Weights of a small segmentation model: held-out accuracy 99%.
Rows from block 2 of a small segmentation model, named by matrix and row number. Rows with one number belong to one channel. Each number is 128 + 32 x the weight over its row's rms, rounded and kept within 0 to 255. All counts start at 0. Numbers have three digits each.
Before each channel's rows are labels from the 100 images, of 14976, where the channel reaches its highest value: "top examples" is what is common among them. Only what is clearly more common there than usual is listed. The data: rendered scenes of coloured solids on a plain floor.
# convs1: first pointwise conv (model.mid.0.convs.1.weight, 128x128x1x1), inputs 0-63
# convs3: second pointwise conv (model.mid.0.convs.3.weight, 128x128x1x1, transposed), outputs 0-63

top examples: light from the left
convs1.47:103112153136126133122123091110121137108170124115163104087105207160145158106155131084205129108124156140102107124100102125134130164069143156153178137143154098147136106147071164148092121129164117
convs3.47:160183138101080120159131141151164090147210091161183164123178177139089141176134171097202156161165088151182110099120109179111168162160104146148097121124128119174093110158170101105127155139152129

top examples: light from behind the camera
convs1.37:076070136208143147102109103107130161133097169055186153113112184116130143126134159102122185102162168105138194167161135148160162108150096099161119128134088100127127084135162130083120118121067118
convs3.37:080053140119125131098113151107105160139074147079093085138073104128158149077126114163086098114096111127074180126160154084144089097079176152104149092104132116103127150072096114164160143088095099

top examples: count: one
convs1.67:126117115137208053120141141095180140101177151167125078110105127120075140167150141124104157132101091152141149123139130127106097131074123142099130050141181131113129187104122122076107149163179136
convs3.67:104104090131124173117137090131188132115115217069131162146109149165154172149117082138070117092111108124073139148129160131156136117218170127127154138113119122122109189090074095086097116100120130

top examples: light from the right
convs1.41:031148176119162170121163138061113070124086126063183141125134165124145103106064111097184172201187109188137121124156128107154082104141116214159145153118122136113085149112131102109114143131130150
convs3.41:094154163189147144150189159102042159137123116102071116127116098159172122114145090173101085157119133123110084122134145114096117114108141129073108179125135141108197081122127139163093126172118149

top examples: light from the right; count: one
convs1.28:110101233135092152164140173121108142075131153181150130124081137097103126116075144155139094229174103141104133143125173031162159134138133182183149101150145118156099141048166140088160115135140129
convs3.28:145122133190173124103152158070042121166091129099100094109055094136144112076167106146116108127087138100058166122156157095155115097097180127083145113115124120114180110111151148191116085133114108

top examples: cylinder; spring; largest object: cylinder
convs1.19:124125113123137202153150123116145166166119109176114143036133092148134060163114103146091163086114149146114119115122125141148120133116166113131135135085151220123080157131073189141058134133142110
convs3.19:104178121138088173170159133127188105150149134114157143073119137159155177140136153122154104182149104177128119130111092167164143189166120164149159149112117112187145110169141100072165143103098124

top examples: dome
convs1.26:108109156119136162095137117070117070118153193098187182122086186155146112064166094062232125151116121144118153121140137098126146143100108110135174164118130101120112133079161131169090120134156099
convs3.26:156187133124076111155138150194160115135185096164143175127180144100091137165124170064210161122175136139191086151138101150128161180140095120182094139110119143146111113174181091085146150110129127

top examples: light from the right
convs1.3:050149140094129154087126110133126096150096131088090143160126107120102126088097182089163165144141159122090154084171173102185141096143114203137162121105142132161105163133155123162132121107113132
convs3.3:128171160173138162153194069113119123157119176088096127140136124124118125184110066151096090110116128096091129142155170109077115082074190137073057188167149113093139069120129109127119120118083104

top examples: tube; largest object: tube
convs1.65:123078182174133133132158078119117117049183115111121129073067141171132134114099186120180155080114174106136119126095147151113128120107094093118140100143112135132137152150092191104082084142049106
convs3.65:104094105160060138118098204127074166116104132107109110145135142149172145075133118133129114118168140159112186163140153105158119116107134152146166135115167111090131136105071078105121184108124158

top examples: its colour: black
convs1.59:120141125160151129135165066111155055089125118131125129120134155125104136124142145127176177108113178116085152125144113190163112135112079139139104089148116178083144116091040154090139061130083181
convs3.59:115052124140118076122179177100085156145044135127069128126115126146156108112180150155117101125158139174116192160140166092158100135059168150093086153119154123142128133119131103139128135112138145

top examples: count: one; disc; dome; largest object: disc
convs1.9:106160123142160175076175175076029150140168179185131144137155139166186048172153106125160148125148121119103074158113160111093117112100159082110094154092100140094134156107117114143105180102156090
convs3.9:110104136155117140102147165103085152148098105086136127118121134221193111067120108143129092168126149154105181120115158136156120124103147177077181170166186132122179111138060096167129158184160172

top examples: light from the left; bumpy ball; largest object: bumpy ball
convs1.4:166069147070106158161109108142086074070122173078107161106147167150101181093143148128128069139084153155126101110051143133140143121133160092119147128078105096092112135130135112127157080147068124
convs3.4:085101170087128180120178163184130067121112133090158158079090156149140158112115123134127109123124117137125180078161084158185144147116177155084145130108145115172129086092087108159180141103122165

top examples: disc; largest object: disc
convs1.43:105144156147153135076082104076125134096076157094142108084113129079117141056042141127129110111106116132165122126131095119125120083174143173134183134128094118118151123094105123073103071153123118
convs3.43:128111154089123141136090095150108125116170122126160171135095116115090131167114091121147166129083086102105129086140162152172126062120172127090081066150143117099093153046106099187078115118125065

top examples: count: one; bowl
convs1.124:087188153092144136126131091171107100118107153122172144124132108115143153132123077158173146128122108141122122110157139131168088110129120206104136109083206116123092056110118087136137123160125097
convs3.124:146133083088124123112058133144186095111177137171179162134154158097099122117120139085151160104133174147163105112074079140128182150171068078193177090101105103141098174140141150138116127129140149

top examples: count: one; capsule
convs1.52:141095080133093168114171165146088167136091135102122161108063054114127155054135153145092062134076182106127147177113104141090167092193128128130144123182111076109132125138177151120140159127126103
convs3.52:173207129161126150159166128139153149170160159152155136101136112150138113166167136124148155161159141196117133134177175136101160140089126123071085202182141091178181095142126104100148121146112094

top examples: capsule
convs1.50:089065230197125144090161090127049105093140153111117126122153068105125137108098151126174147153127143130126153152109126129120133146121132159140148096126130112102192124122136184091109095047164132
convs3.50:122124108092057133119153161126136144114141098106153163157187157150129147141093118126150128120147094154148132119093099139066131106130124150076086131138156158137071111096093087116116215134160182

top examples: count: two; count: one; disc; dome
convs1.39:054108149134204142109143089103167082116091153069171125134102125096154121115105165088211174064132155130145156103170141127149170108148121167139188131105157116095154120131133085150113083082106144
convs3.39:084120157132128159109204124116090151147082139068106108150116115169146147140111089185090083126089099096074156123158165098105076085099191168067083154153152145118137082097096099163128142125104095

top examples: chain link
convs1.30:140089148108143106118118121166181074150170155186108112110093137118085187131102188091151153125072154180151145171122107164197136166086145152127117096110155163087107079122113165124128039133111147
convs3.30:167123123155142062121175185057073176122099110183087111157161125115138097114152156139161112121183174159158147183135164112119123139086073106118078179142160125114167149154164158151086135143168165

top examples: cube frame; largest object: cube frame
convs1.31:126111093148164147174130117125157088152102114158069191127139108161137125105167128082134142110146176158161085132127152173161165137119217181137187108134117129131104091124128084098115097164129117
convs3.31:125148169129130126110075088076123109098129085101118150130136115098068106117075081071124132125078123058105160110129086142140113106100143146082094111133137091061055103136125120154064149094154152

top examples: chain link; count: one; largest object: chain link
convs1.15:126178159164139042083127122082154145143159145156100091116144118127059129141150130133148130133114139093111105094147058143146158163091119139124161121105179096104101114122140096121234185114160139
convs3.15:189108130112167088153064091110098136112157108190122142141118086049071088151102111116137174099114130082162083112121095119101102092136136073155075084137127161076108115103148175140091108109113088

top examples: white object; its colour: white
convs1.36:085094156116111131113121121089103157152142134053105122100116112112113142128151121113068121070165195074200151130138116136165155092138150085096183099110103118091150100163110142102112101181035137
convs3.36:162139149097179108152116068199143087106160082158155183153141170108074094166100148107142162155145098114167093084068090156115134157157110148158121117162113138153105135163128127144117134139168101

top examples: tube
convs1.68:082134170129118135079132085165072092100162108083139102117107139179115122098083182106139132143130146080126168156130154128117150109110072072128147178197058104165095154209116131089100126129079072
convs3.68:100161092139073191121135181110087173137132151080127110138158140145164165096124087137140126115131106129105151142156138131158146162135070131122155141104149084123157113110080101112108174138101191

top examples: dome
convs1.123:090086151139136128115133116113157113099129125112168139138052142183113135122161076129210140083112153114086173103103116137154176144130093105129148100132096158130169099122137149175093081078150168
convs3.123:103071156108154139121152138085121134132066168085113091124056111106110121130119117157098108118112087115075175107137108106136086125079186154102112103132116106124121075083097094157174133064088070